Weights of a small contrastive image-text model.
Model: encoder arch caformer, encoder patch size [2, 2], text encoder width 256, text encoder layers 8.
Data: trained on simulated fluorescence microscopy of cells, 48750 training examples, 45.2 epochs.
Rows from block 4 of the image encoder, named by matrix and row number. Each number is 50 + 10 x the weight over the matrix's rms, rounded and kept within 0 to 99. All counts start at 0.
# fc2: MLP down (encoder.blocks.4.mlp.fc2.weight, 256x1024), inputs 721-823
fc2.1:51 70 19 43 61 42 38 47 59 66 62 46 52 47 58 39 56 47 58 47 42 64 43 35 55 56 53 53 82 54 38 56 56 53 14 85 39 63 36 36 86 32 46 42 37 40 38 38 48 71 58 51 60 51 55 53 31 59 51 62 53 57 48 30 57 50 47 55 52 42 45 44 46 73 37 47 52 59 39 36 66 51 26 67 61 44 58 40 55 47 33 57 63 45 58 73 46 44 64 52 52 46 51
fc2.2:49 50 50 49 50 34 41 53 52 47 67 47 41 42 38 42 44 62 45 50 49 44 60 50 64 58 45 51 44 45 54 59 48 51 33 45 62 57 65 58 44 44 47 46 26 56 41 43 58 51 50 45 47 70 62 39 57 43 54 59 50 52 54 50 49 47 54 54 51 61 58 59 44 35 46 58 58 65 59 48 60 57 56 49 50 56 61 73 39 57 36 31 44 61 61 42 45 50 55 50 31 54 47
fc2.3:52 65 48 59 54 71 60 42 61 43 58 54 44 57 51 45 49 33 41 48 53 37 62 48 47 61 57 63 75 49 51 44 44 60 36 61 53 52 51 49 56 65 47 48 61 45 49 60 57 62 44 58 61 43 49 44 58 63 61 34 64 44 63 61 43 59 62 45 69 53 59 57 43 58 53 37 66 50 49 36 62 40 57 62 40 15 46 33 58 40 65 52 63 36 39 52 49 50 64 32 67 54 54
fc2.4:50 37 71 43 59 31 57 65 45 56 59 37 46 71 50 49 72 51 43 52 52 63 62 54 42 25 52 53 57 43 68 30 55 49 69 37 47 69 46 48 49 53 55 56 48 43 48 63 49 28 52 66 46 42 42 48 73 42 64 38 40 67 67 54 37 52 51 58 40 42 50 65 50 40 53 54 54 49 65 29 53 51 70 38 50 29 42 42 43 64 62 48 54 49 41 52 44 55 38 56 62 55 40
fc2.5:41 36 53 40 41 48 33 65 62 52 55 38 54 28 50 59 62 34 55 59 56 39 50 50 47 48 48 42 68 45 56 49 43 58 55 60 63 70 44 48 52 62 40 39 61 44 46 48 67 40 60 48 60 42 44 44 59 58 47 34 56 40 49 40 51 42 49 54 35 46 56 64 56 62 39 43 42 47 46 57 43 29 53 50 51 36 37 26 40 45 45 46 54 49 49 54 26 51 58 62 54 55 43
fc2.6:52 41 50 54 48 45 54 61 53 51 42 49 53 51 58 51 45 50 56 53 42 37 48 56 52 43 46 41 46 52 47 68 49 53 51 44 52 53 72 41 35 56 31 43 46 48 38 48 50 60 59 55 41 46 48 44 62 52 37 52 49 60 52 45 55 40 48 51 38 46 49 62 43 38 51 36 36 48 46 59 52 44 31 39 60 42 57 48 43 65 54 58 46 46 59 59 44 52 54 47 54 52 47
fc2.7:67 55 51 46 62 34 38 51 36 44 64 41 41 45 52 50 78 49 48 45 48 51 53 54 34 69 42 36 77 57 56 52 55 50 43 46 42 52 31 58 64 39 64 47 45 46 33 58 69 40 59 58 55 35 56 46 50 59 53 48 61 49 54 49 51 47 42 62 44 50 47 30 45 68 28 67 56 65 55 38 42 55 34 80 36 40 52 52 53 59 46 39 54 41 48 48 32 47 50 59 44 70 44
fc2.8:47 22 72 64 58 73 56 72 36 53 59 61 18 52 57 48 56 33 43 64 48 30 68 62 61 26 63 53 65 35 41 70 36 49 52 39 56 42 41 61 35 76 26 56 41 55 62 47 33 80 58 59 51 52 54 42 51 44 57 53 24 53 59 57 57 60 56 41 46 57 54 50 49 36 54 47 48 36 50 68 62 71 61 35 59 66 45 47 06 54 63 45 46 46 43 41 52 57 84 49 54 37 48
fc2.9:55 45 42 50 66 50 48 32 32 45 65 65 48 46 52 51 56 46 50 51 68 47 55 62 41 41 46 59 61 51 60 40 55 57 38 38 49 46 49 42 41 47 40 63 61 64 43 54 65 60 56 54 46 37 71 66 61 34 40 49 62 47 44 49 55 51 52 62 42 54 46 44 46 27 62 66 41 53 58 54 58 48 53 50 45 49 35 45 44 50 57 57 77 55 46 50 71 48 48 41 48 51 56
fc2.10:51 77 56 55 61 31 51 46 59 43 64 64 54 54 42 56 74 58 54 37 43 47 44 46 64 64 51 65 57 74 47 55 50 43 53 65 44 62 60 32 52 40 36 54 54 32 53 55 51 63 60 49 61 58 53 43 55 56 46 41 50 34 32 42 66 44 26 49 47 52 57 46 45 57 33 69 43 46 62 33 46 52 47 55 60 51 54 44 55 55 44 56 58 48 42 45 42 72 57 52 41 47 62
fc2.11:63 54 45 52 51 44 62 66 52 50 39 62 51 51 50 54 40 32 53 41 51 58 51 48 43 56 58 45 61 55 63 46 55 53 43 59 45 60 66 47 57 56 54 42 60 36 55 61 43 43 41 72 60 48 54 46 42 45 66 58 42 54 43 31 52 61 50 53 56 42 40 43 57 71 47 42 49 36 41 37 45 53 35 69 45 27 42 52 55 45 68 51 33 41 57 57 39 56 61 48 33 49 56
fc2.12:47 29 59 56 26 58 47 72 67 41 53 37 46 51 30 43 62 55 60 43 74 35 45 40 59 57 59 58 12 60 39 49 42 36 48 55 69 50 55 77 49 54 41 47 34 39 57 53 37 34 58 62 46 69 40 57 50 40 44 53 33 41 66 52 43 54 42 47 43 63 57 73 47 44 49 54 52 59 60 41 48 50 55 50 45 60 57 45 40 51 49 35 49 49 48 41 51 64 66 58 57 43 70
fc2.13:42 43 57 42 51 76 35 45 52 33 42 42 57 34 50 34 43 61 42 65 40 51 51 52 58 45 54 32 51 57 52 56 49 33 49 43 54 39 53 50 69 62 68 53 49 54 48 54 65 62 52 66 63 51 67 67 38 51 49 61 47 48 43 43 39 44 49 45 46 56 48 58 40 50 35 49 54 62 55 62 47 50 48 45 42 55 63 51 41 52 57 30 47 62 50 37 46 48 39 41 67 70 48
fc2.14:45 47 49 48 57 24 51 41 59 59 41 61 47 52 50 59 58 55 44 59 49 35 49 50 43 67 65 63 57 66 52 50 64 44 47 61 70 45 52 60 45 29 46 54 60 46 57 64 53 34 76 43 29 42 49 49 58 51 50 34 47 46 34 59 46 57 40 45 48 52 39 36 54 45 48 67 43 60 50 55 48 48 60 44 43 44 38 54 39 54 45 42 67 45 45 47 64 66 46 64 32 58 50
fc2.15:48 54 51 54 58 43 43 44 57 50 57 33 51 42 45 48 74 64 42 52 54 51 47 43 59 41 45 43 44 39 61 51 42 56 57 56 52 50 51 62 62 44 50 41 44 59 43 58 57 36 42 45 46 61 35 66 75 60 48 41 58 44 69 51 44 50 45 41 25 60 52 61 56 57 38 58 52 61 57 32 36 57 62 51 33 81 51 48 59 56 50 41 42 47 36 46 57 57 42 50 45 37 46
fc2.16:55 56 55 68 36 50 49 55 39 48 51 46 58 57 63 72 44 51 62 38 55 42 40 54 58 33 49 46 38 41 49 49 59 48 70 71 56 44 72 39 41 58 37 45 41 54 66 60 45 33 37 49 59 45 52 37 49 33 63 33 41 42 62 41 66 59 59 38 57 32 42 57 46 51 69 46 26 56 44 46 53 61 41 52 48 68 53 41 30 56 37 53 39 60 46 41 49 53 63 47 57 32 49
fc2.17:53 79 50 62 46 52 61 47 55 36 47 36 61 64 27 50 56 66 37 38 53 61 46 57 61 46 46 51 63 38 61 37 65 56 46 63 49 46 46 49 60 58 47 48 44 40 49 37 41 52 37 57 61 68 35 51 48 67 71 57 53 54 62 48 54 42 53 58 47 41 59 58 49 55 57 56 51 59 40 50 34 36 43 52 41 45 62 56 55 69 46 53 44 45 33 50 36 51 44 38 52 67 41
fc2.18:45 40 51 59 35 58 56 73 53 34 69 56 51 48 43 54 44 45 41 55 58 38 40 55 40 58 58 62 38 69 69 42 49 35 58 42 47 44 52 54 51 63 60 39 66 30 56 56 63 39 45 46 42 33 35 51 58 52 34 57 48 33 47 35 42 42 52 54 53 56 52 41 33 54 40 60 53 38 58 47 44 56 64 73 45 32 29 48 52 51 57 54 47 50 43 47 58 44 32 53 63 45 52
fc2.19:52 40 54 47 59 43 56 37 58 62 48 61 52 38 37 41 67 60 50 60 48 42 70 42 61 46 70 60 54 47 28 63 62 52 49 45 65 42 52 45 50 54 41 61 54 51 50 44 51 57 66 62 55 33 40 54 44 67 28 49 63 48 36 40 45 50 45 57 39 50 54 63 48 48 47 60 36 65 52 45 47 46 64 44 43 49 43 39 52 57 55 52 61 50 55 40 37 42 53 46 54 59 48
fc2.20:50 45 50 63 38 40 52 39 57 32 60 60 50 51 65 64 44 51 46 58 62 54 50 55 46 46 48 40 43 44 59 33 54 48 51 38 47 61 40 50 55 55 36 56 47 53 62 48 45 42 43 52 55 68 54 30 39 39 55 50 47 49 60 42 62 48 61 43 45 48 61 59 54 40 58 54 45 44 43 53 34 62 44 52 59 46 32 50 46 49 43 50 59 39 51 53 51 64 65 54 50 27 37
fc2.21:36 42 56 61 61 59 41 35 35 60 48 59 67 47 70 72 53 29 51 43 61 48 45 56 35 29 48 61 55 48 56 60 54 37 55 56 62 33 62 59 48 44 37 45 61 67 64 52 51 57 42 57 38 43 52 56 56 58 65 38 48 46 45 48 50 46 51 48 63 52 57 58 54 54 57 64 49 40 50 56 60 57 55 43 66 35 41 56 45 41 59 54 47 39 44 61 52 57 59 53 39 50 49
fc2.22:44 50 67 61 53 49 44 50 53 38 42 59 48 46 48 49 30 42 57 38 46 60 58 41 49 47 45 49 55 48 45 52 44 46 59 47 52 43 53 50 55 47 54 52 62 42 53 57 41 46 53 40 53 57 41 43 29 54 64 56 54 62 63 44 56 54 60 55 56 49 39 45 53 61 52 40 61 37 55 27 43 39 46 63 42 32 41 52 40 54 59 51 39 58 57 42 56 37 46 53 47 42 50
fc2.23:44 38 52 41 45 58 41 72 44 43 62 58 41 56 51 59 54 42 53 58 47 48 57 44 45 48 65 50 67 46 51 50 47 57 54 52 66 49 64 64 56 67 53 46 68 38 48 48 52 54 38 62 54 40 37 34 41 47 67 48 53 63 49 45 43 47 49 51 60 54 39 53 48 53 44 63 43 43 56 55 47 38 46 53 43 51 45 42 48 52 51 39 50 50 52 51 51 51 68 52 43 45 33
fc2.24:51 41 47 54 50 45 41 41 39 51 35 42 65 42 47 43 35 61 62 53 46 55 47 46 56 38 39 55 42 32 45 52 64 49 54 47 46 52 54 34 45 45 42 64 45 51 58 51 54 53 59 47 63 60 47 50 50 39 47 59 47 53 41 45 46 30 44 53 41 47 38 47 52 54 59 41 57 57 46 58 55 63 44 45 46 61 62 57 54 39 49 51 47 60 42 54 48 52 57 34 53 45 37
fc2.25:49 28 57 38 65 36 56 54 51 54 74 60 21 63 64 56 44 56 41 48 42 51 47 65 65 65 46 50 72 69 55 59 33 42 45 51 46 54 29 40 52 55 46 46 48 60 60 58 53 64 54 52 48 62 55 53 34 51 43 68 38 60 52 43 57 50 51 42 57 53 40 42 61 37 50 49 63 53 47 51 56 51 78 53 51 34 38 49 60 45 63 43 44 44 33 51 58 46 64 62 45 53 60
fc2.26:51 33 56 60 61 53 41 48 33 43 52 61 48 52 44 57 68 53 41 41 53 60 60 57 44 52 40 45 47 59 65 56 55 51 55 51 55 47 52 61 48 48 45 48 55 60 51 55 52 43 50 64 33 36 61 59 59 59 66 35 51 71 46 47 58 46 59 61 46 55 53 59 47 54 58 55 37 47 50 39 46 51 47 52 44 27 42 49 37 50 51 50 50 57 44 54 46 56 53 51 69 42 38
fc2.27:44 44 62 46 61 51 28 42 33 44 44 59 42 32 41 61 49 48 45 70 52 36 57 40 38 45 44 55 57 48 52 68 47 50 57 30 59 26 58 59 35 35 45 72 61 69 46 52 65 44 42 43 62 40 72 50 55 63 38 40 37 34 55 49 38 45 43 27 52 51 67 52 51 45 37 48 43 51 48 56 77 68 48 40 50 66 49 35 30 62 52 54 46 49 62 49 42 36 54 47 44 53 43
fc2.28:51 37 61 32 44 57 43 46 42 41 44 53 41 42 59 45 36 62 48 55 33 49 49 61 40 47 41 48 49 54 54 52 39 41 59 24 49 35 43 53 47 46 51 54 51 67 39 44 73 47 44 53 46 51 37 53 33 63 38 41 58 55 38 50 36 40 50 54 56 33 54 54 44 29 47 52 53 47 57 66 38 55 64 51 64 46 54 47 49 49 54 53 69 59 47 38 45 58 41 53 49 59 46
fc2.29:63 34 41 50 58 56 57 54 68 47 55 60 30 47 45 52 55 58 48 59 74 42 56 56 51 64 69 60 52 51 59 48 34 36 43 32 59 45 30 66 38 54 45 54 33 50 43 43 14 57 57 42 58 46 49 60 47 54 56 44 51 48 55 60 66 54 40 40 61 60 60 46 51 26 63 63 54 42 47 53 65 58 64 26 61 31 62 20 61 47 60 48 48 48 33 47 39 58 65 41 48 51 54
fc2.30:55 60 46 41 55 43 52 45 63 49 51 45 54 48 44 06 52 51 50 51 43 41 52 65 51 60 51 52 45 56 39 42 54 59 45 56 45 60 50 54 60 61 55 60 38 57 34 46 54 35 39 46 56 51 56 62 54 65 30 61 46 43 67 52 51 58 34 63 55 46 47 51 49 39 42 51 60 63 67 76 38 62 66 50 56 68 79 63 75 68 61 54 54 51 68 49 53 58 46 51 60 51 39
fc2.31:52 68 57 42 40 53 61 46 61 55 62 54 59 40 51 63 68 65 48 57 35 50 49 39 54 53 56 76 49 48 40 56 57 43 42 58 60 37 47 46 60 31 59 51 46 45 67 57 51 35 44 63 47 41 53 54 54 71 63 37 57 37 59 55 72 56 47 41 57 49 49 37 46 31 59 65 43 43 42 46 47 53 54 44 47 58 51 39 50 49 46 41 57 55 31 54 53 59 54 58 41 48 55
fc2.32:54 42 65 48 54 48 54 53 37 52 44 53 59 50 51 54 62 56 64 39 51 40 56 49 33 49 40 57 47 38 48 45 49 65 56 54 36 40 63 40 48 45 42 50 46 43 48 56 46 45 54 50 67 45 60 63 59 60 38 42 51 47 53 47 52 58 46 45 38 47 43 44 46 52 50 47 62 49 55 54 61 54 49 54 53 51 44 43 40 51 50 55 57 52 52 63 58 57 41 63 49 48 60
fc2.33:45 56 35 52 33 55 48 54 48 56 50 43 47 37 58 35 68 53 58 51 35 46 47 45 41 63 59 35 49 52 47 33 59 54 38 50 36 62 48 62 66 42 48 41 33 28 43 50 38 34 48 61 49 60 43 58 38 46 31 50 46 52 60 51 44 49 47 43 42 51 51 42 48 57 49 51 55 60 54 53 50 41 56 63 47 55 54 48 59 41 49 40 47 52 60 61 48 42 40 59 54 42 49
fc2.34:54 36 49 64 60 41 41 69 48 38 62 54 40 37 47 63 68 61 28 50 72 59 55 43 39 65 40 47 69 58 61 61 44 39 45 45 46 49 27 62 54 55 52 38 62 60 58 62 45 53 55 37 38 32 53 58 69 58 64 44 57 53 70 38 45 36 50 43 42 48 58 61 49 57 35 38 54 45 47 44 59 46 30 54 52 44 12 39 49 34 61 34 52 59 35 47 59 32 66 58 57 56 42
fc2.35:42 80 47 33 52 39 60 42 52 59 28 43 55 45 38 26 37 53 57 57 49 42 64 57 46 36 62 47 44 32 31 33 70 52 23 69 39 65 50 47 54 57 63 58 53 48 33 45 56 37 37 55 61 56 38 40 49 54 46 60 52 56 55 68 55 48 48 31 47 39 35 54 44 54 42 53 50 65 50 62 25 51 44 50 47 57 63 57 61 57 48 50 54 52 57 47 48 58 23 56 66 68 61
fc2.36:62 50 55 43 58 34 39 59 57 47 59 45 54 53 42 44 59 41 35 54 53 30 42 60 52 53 61 52 41 49 79 62 36 31 43 34 51 55 36 55 47 65 51 60 65 52 53 53 53 61 52 44 31 50 51 43 56 63 32 49 44 41 58 67 62 52 33 36 52 55 62 45 38 50 61 69 37 46 60 57 68 56 55 26 45 50 57 18 47 58 61 64 35 43 53 52 58 51 66 63 52 48 52
fc2.37:47 38 52 46 41 40 51 68 50 46 32 32 42 45 46 44 31 60 44 66 60 51 58 58 43 32 47 50 58 57 50 38 42 60 36 37 43 46 38 40 52 38 48 46 25 43 46 48 54 55 55 51 57 53 35 55 67 65 44 63 48 46 42 49 48 42 46 52 59 57 45 63 63 45 45 41 77 44 62 66 40 56 44 44 42 55 58 56 39 51 46 50 47 53 56 44 53 49 47 52 70 47 62
fc2.38:57 61 48 48 28 41 44 51 58 30 61 38 58 43 54 41 68 46 53 32 59 60 47 48 35 55 63 41 46 50 67 34 66 48 38 56 53 63 43 59 64 45 46 41 36 33 57 50 53 46 63 46 49 46 58 49 59 48 45 57 56 48 59 39 45 60 33 50 41 49 43 43 48 51 27 62 55 62 48 43 49 62 42 39 54 60 51 64 53 58 49 48 62 67 40 47 58 61 43 60 50 72 39
fc2.39:45 50 42 33 50 63 47 36 61 43 34 50 41 41 47 55 29 55 52 48 55 64 41 53 50 51 50 50 58 54 53 35 63 58 61 64 57 62 38 46 65 59 51 49 74 49 60 51 47 47 51 69 48 55 55 62 40 49 46 56 59 53 54 50 55 47 57 56 61 53 46 67 45 59 33 54 44 36 38 51 44 37 48 63 34 39 38 75 57 43 57 49 50 48 44 54 52 77 44 26 54 58 51
fc2.40:44 57 49 51 51 52 48 45 50 38 51 66 46 38 54 39 23 47 45 65 44 45 48 37 58 51 40 32 40 64 48 76 51 57 42 30 49 44 58 41 53 63 56 58 75 57 47 48 34 73 54 49 52 39 42 45 55 49 47 38 53 56 44 27 54 37 51 47 45 59 43 44 52 47 50 32 46 69 44 63 53 38 49 50 49 67 51 49 71 58 59 54 41 40 46 52 43 31 48 53 47 54 51
fc2.41:52 56 63 60 31 57 37 58 35 35 60 56 41 42 69 51 42 34 48 43 65 59 31 44 38 52 46 38 40 47 72 50 51 51 67 65 53 47 56 44 55 45 61 40 56 51 61 52 54 33 38 53 35 43 48 56 45 53 53 42 42 49 61 45 59 58 44 54 41 45 50 57 31 49 46 25 60 39 41 53 43 56 46 50 48 46 48 41 48 38 56 46 55 54 38 50 40 47 46 52 52 59 46
fc2.42:59 60 38 71 44 59 56 36 53 49 45 43 54 46 36 59 47 43 53 34 48 47 37 47 54 42 45 31 55 43 50 41 61 40 65 48 46 58 48 50 50 51 63 50 38 38 61 48 26 46 60 72 50 49 35 56 43 43 59 56 42 62 53 39 43 69 29 53 35 53 49 39 42 55 49 52 43 53 42 45 44 47 52 62 49 44 46 54 61 56 57 26 49 40 51 61 52 49 48 52 44 57 41
fc2.43:40 28 46 42 40 49 40 43 50 62 39 29 51 49 59 30 33 56 66 64 53 49 55 56 56 29 34 52 46 34 41 53 42 70 45 56 31 46 52 55 43 53 55 61 45 45 36 56 55 64 55 43 51 63 51 51 52 53 32 49 53 59 38 59 48 41 44 47 59 49 54 36 38 55 51 48 55 54 54 49 49 57 66 53 44 67 58 48 40 32 51 54 51 46 49 39 50 31 45 59 56 42 54
fc2.44:59 42 62 77 60 70 50 49 47 63 55 77 43 42 55 67 62 34 50 53 39 48 68 50 61 50 50 64 33 60 54 52 37 53 56 46 78 60 58 58 46 42 53 50 64 52 58 58 57 38 55 45 63 34 56 49 55 56 59 27 45 34 47 58 59 61 67 46 55 55 40 42 48 50 49 63 37 46 64 44 59 45 41 44 47 27 38 48 41 49 68 50 47 47 37 41 56 53 50 52 37 54 49
fc2.45:68 35 51 48 53 48 53 32 38 56 41 50 44 38 59 50 77 61 58 60 57 53 47 51 53 65 46 79 60 52 55 40 31 56 49 37 57 42 54 61 52 65 43 58 55 57 47 66 73 56 52 38 43 45 51 53 57 73 39 36 49 46 40 40 58 44 51 55 60 58 50 71 49 43 59 49 34 39 59 40 21 37 44 46 37 29 40 52 46 53 68 55 48 51 40 46 55 59 41 49 61 47 56
fc2.46:37 52 55 42 39 49 53 48 44 57 52 67 48 51 74 54 40 45 54 54 49 38 39 45 54 42 61 50 38 24 36 47 36 45 55 63 60 41 60 50 52 69 46 57 67 47 42 62 48 43 45 49 51 50 40 62 54 44 49 41 57 34 47 61 67 41 62 43 59 50 36 49 59 45 60 39 28 47 59 70 45 39 73 48 57 71 57 53 47 66 52 52 56 58 63 39 56 40 57 45 50 60 57
fc2.47:54 40 45 43 55 35 59 33 45 46 63 69 49 44 48 39 36 54 41 69 48 51 48 54 54 67 49 54 47 53 70 58 44 35 47 36 37 51 28 57 34 49 52 68 63 65 43 47 57 76 40 13 42 53 62 53 53 44 50 38 43 53 35 34 53 25 42 42 68 64 53 35 49 33 57 46 62 60 42 57 60 63 61 30 66 40 52 53 66 55 41 52 61 65 60 45 44 67 51 60 56 59 48
fc2.48:62 38 55 52 33 53 43 54 48 46 41 61 34 56 39 86 57 37 42 42 46 35 60 68 49 20 47 48 48 37 56 50 34 58 64 42 60 41 64 50 24 47 53 44 52 38 63 63 52 51 62 56 31 38 46 70 48 50 66 41 42 66 72 48 46 49 59 49 49 56 43 56 45 37 66 51 73 24 53 38 52 43 64 63 40 33 06 49 27 59 50 42 46 68 38 42 56 34 46 50 49 59 53
fc2.49:42 36 33 57 36 40 52 51 56 47 59 51 51 65 54 58 35 59 50 37 48 62 35 80 60 44 43 60 53 53 64 29 59 56 47 53 29 54 52 50 57 57 35 53 47 49 59 49 55 67 50 51 31 75 42 57 59 53 63 54 39 40 57 46 57 52 48 66 52 44 55 55 49 69 53 49 56 29 47 35 74 31 61 52 50 53 36 78 58 36 44 43 48 33 38 49 52 58 58 42 60 44 57
fc2.50:47 64 55 46 54 69 53 38 56 55 39 46 47 59 57 61 52 51 58 46 41 52 42 48 58 35 54 49 46 47 48 49 47 42 59 58 50 44 50 69 75 57 41 48 43 45 58 48 41 52 69 64 65 63 49 59 65 30 52 57 54 50 59 57 57 50 46 41 60 62 52 50 69 59 53 64 37 54 57 49 46 50 59 55 46 59 49 56 67 49 55 45 55 53 54 45 51 49 49 50 52 45 56
fc2.51:41 54 50 36 51 42 40 43 40 52 46 56 36 46 46 50 90 50 45 55 56 44 33 46 43 47 45 67 58 47 50 56 31 56 56 49 57 59 42 52 50 26 48 46 43 52 36 47 48 52 50 34 48 57 51 45 48 54 47 45 54 56 54 48 45 49 57 40 51 47 45 63 63 54 42 70 47 57 43 43 50 56 58 36 51 45 39 40 68 43 58 53 47 65 38 46 56 65 55 50 50 35 52
fc2.52:45 46 64 62 66 31 39 45 44 52 50 64 31 60 36 62 82 34 39 53 62 39 63 52 45 47 63 70 54 45 51 49 40 59 58 45 70 45 52 55 50 67 39 52 59 68 42 61 45 53 59 41 41 50 38 32 57 85 57 34 47 38 64 59 44 53 76 47 51 58 54 73 35 32 55 58 57 42 80 50 55 62 56 48 43 43 41 42 45 63 50 64 55 64 31 44 66 56 61 55 48 58 42
fc2.53:46 60 52 53 28 57 40 48 57 56 49 58 62 52 58 51 61 43 66 74 55 60 54 44 46 56 50 47 52 56 32 42 62 59 58 53 53 37 65 52 71 50 65 39 52 42 41 46 53 29 49 67 62 45 38 32 43 55 31 52 60 62 45 59 41 44 42 53 45 32 44 64 37 62 56 47 29 60 49 59 45 35 48 56 45 66 71 52 49 47 59 57 40 39 46 49 55 63 57 33 52 58 53
fc2.54:49 57 63 76 69 38 49 56 41 57 39 71 62 39 44 67 50 56 35 36 45 51 56 57 53 55 43 62 46 69 54 54 58 47 46 59 46 52 63 47 45 49 43 39 51 54 49 39 42 54 49 63 31 51 54 43 60 39 57 50 45 67 44 51 37 59 48 41 48 46 45 63 41 52 37 48 41 46 51 34 35 50 52 55 51 31 39 52 51 43 49 45 54 54 59 62 62 50 52 40 40 51 60
fc2.55:50 34 50 55 49 50 58 61 57 32 60 44 39 56 46 56 59 30 71 52 50 46 63 53 50 36 57 65 42 56 58 66 25 60 44 38 54 44 48 58 45 49 42 56 32 61 64 60 50 58 62 42 66 37 51 51 54 46 52 48 59 55 49 38 50 47 65 54 45 58 53 55 54 62 43 61 53 47 44 45 61 42 37 39 43 43 48 32 36 42 47 65 40 43 35 61 60 43 57 61 58 42 57
fc2.56:44 50 45 58 57 56 53 71 52 42 47 41 56 48 48 57 49 57 33 42 42 57 54 50 42 64 59 11 61 50 63 61 65 55 41 43 30 48 46 39 65 50 53 45 53 40 63 32 48 44 48 69 49 43 45 54 33 48 55 39 43 62 48 62 43 42 53 52 45 45 63 46 45 59 66 28 57 69 48 50 42 49 38 53 60 53 42 48 64 46 34 43 41 47 39 42 56 36 47 41 53 53 40
fc2.57:64 45 44 46 54 59 53 54 46 41 49 43 56 48 46 54 62 55 44 43 62 58 46 37 48 52 57 62 39 47 51 47 58 43 49 46 71 53 53 47 71 45 55 41 52 60 60 41 62 47 35 52 49 37 56 57 52 70 54 39 56 44 52 47 53 56 54 50 52 56 37 48 53 63 41 55 46 49 54 31 53 56 58 60 57 42 45 49 45 78 56 52 43 61 54 55 35 63 60 59 47 65 42
fc2.58:46 49 50 46 52 70 48 63 44 49 45 49 43 63 58 57 54 48 51 63 47 55 41 45 63 47 56 53 41 40 44 51 42 51 41 42 53 35 54 47 37 52 51 43 37 43 45 40 59 53 46 46 54 53 43 53 51 37 41 41 46 65 55 56 58 45 48 47 60 74 38 37 39 36 46 51 53 57 44 57 57 53 39 38 48 60 52 42 41 53 43 55 54 69 56 43 47 52 54 38 50 40 58
fc2.59:42 40 64 45 47 52 35 60 58 43 50 75 45 49 42 50 47 58 45 53 35 55 49 53 48 49 45 50 62 53 72 61 51 47 36 49 50 33 53 50 49 58 36 50 82 46 65 50 46 75 58 56 59 43 37 47 48 62 63 44 51 42 43 51 46 50 55 50 56 48 46 48 52 57 38 53 55 42 48 51 56 65 56 50 49 26 44 37 45 53 46 53 47 50 28 49 51 49 56 49 36 46 43
fc2.60:50 44 40 53 44 46 62 35 40 54 39 39 44 45 47 44 42 48 49 64 48 52 49 48 41 43 42 40 36 41 43 42 57 59 62 55 42 49 50 57 44 49 65 53 49 30 34 49 57 46 45 52 67 48 37 40 47 66 62 62 50 54 39 37 39 44 37 34 56 30 44 57 52 55 46 37 62 69 53 56 37 44 46 47 52 54 56 41 43 61 44 50 46 57 55 52 45 32 39 32 59 53 45
fc2.61:59 65 53 45 65 59 57 10 47 51 49 56 55 31 43 40 49 48 56 66 37 56 43 44 38 58 67 48 66 72 49 68 46 29 50 47 52 23 46 51 40 49 65 46 60 51 38 47 44 59 63 63 58 70 49 66 32 43 48 50 61 60 35 46 26 53 22 50 52 47 58 40 37 61 37 40 51 48 36 44 57 37 64 41 56 41 59 70 40 32 47 53 50 51 60 39 39 58 27 44 32 67 54
fc2.62:60 52 52 43 38 46 50 54 40 61 53 52 48 47 46 45 68 50 51 41 43 51 53 39 59 59 60 47 35 43 27 63 50 41 57 51 58 55 48 49 37 43 55 44 47 32 42 58 59 44 42 52 52 33 42 40 61 47 40 47 55 52 45 60 45 30 48 65 59 46 55 59 54 44 53 63 45 50 68 41 61 45 62 29 53 43 60 41 36 52 53 64 47 53 48 42 51 61 53 49 55 44 62
fc2.63:55 51 42 48 59 55 62 37 65 45 60 35 68 73 56 40 48 55 30 55 39 59 45 56 37 46 50 30 54 41 54 43 48 46 38 52 45 53 54 39 56 58 67 40 45 64 45 42 58 44 43 42 49 49 35 48 51 58 68 34 51 48 61 50 33 61 71 56 48 44 60 48 64 61 55 51 58 63 42 51 28 55 66 44 51 51 57 43 60 64 48 69 66 48 53 31 43 35 46 35 52 62 41
fc2.64:47 47 45 46 52 49 49 58 37 45 57 33 41 55 41 48 45 33 41 51 38 28 55 39 56 84 50 56 49 53 52 51 43 47 56 58 60 45 56 48 29 41 62 41 37 43 49 50 38 45 51 40 53 64 74 47 51 42 48 65 33 62 46 53 37 62 62 58 51 61 47 41 55 60 39 34 59 44 29 48 61 53 46 39 63 52 54 46 43 50 34 50 50 63 59 47 45 38 56 46 47 70 47
fc2.65:56 50 46 48 40 48 48 67 62 44 67 39 52 55 46 41 45 45 48 33 64 65 52 50 53 62 41 32 51 48 35 49 66 61 41 73 46 61 54 55 71 52 69 49 44 21 30 44 26 47 56 54 76 59 36 45 59 50 56 64 55 69 50 37 40 56 34 61 36 47 46 50 56 57 50 49 55 53 53 44 78 45 50 78 44 50 44 57 63 38 55 55 35 33 51 70 61 48 66 57 56 43 52
fc2.66:54 81 56 47 36 58 40 63 43 54 11 42 52 45 37 41 44 47 61 49 58 41 40 56 56 37 38 35 49 17 34 44 76 52 44 91 38 46 51 56 76 51 55 43 38 24 42 45 25 40 36 61 61 76 34 45 61 50 41 70 31 43 70 52 52 70 49 65 39 54 53 60 55 61 64 37 65 49 53 54 40 56 54 58 49 53 66 64 58 34 47 39 36 55 73 58 53 44 54 56 48 32 76
fc2.67:55 52 47 47 63 30 42 66 49 62 42 44 49 48 72 41 67 58 41 44 31 46 53 71 58 55 44 51 61 52 53 63 47 50 38 60 49 56 33 51 58 38 38 53 74 63 48 61 33 45 54 54 40 47 52 48 55 47 63 36 58 34 72 59 46 55 65 49 47 72 54 51 56 51 53 63 51 49 62 65 49 60 49 47 47 53 34 37 48 48 55 36 59 58 29 42 61 53 58 51 42 36 45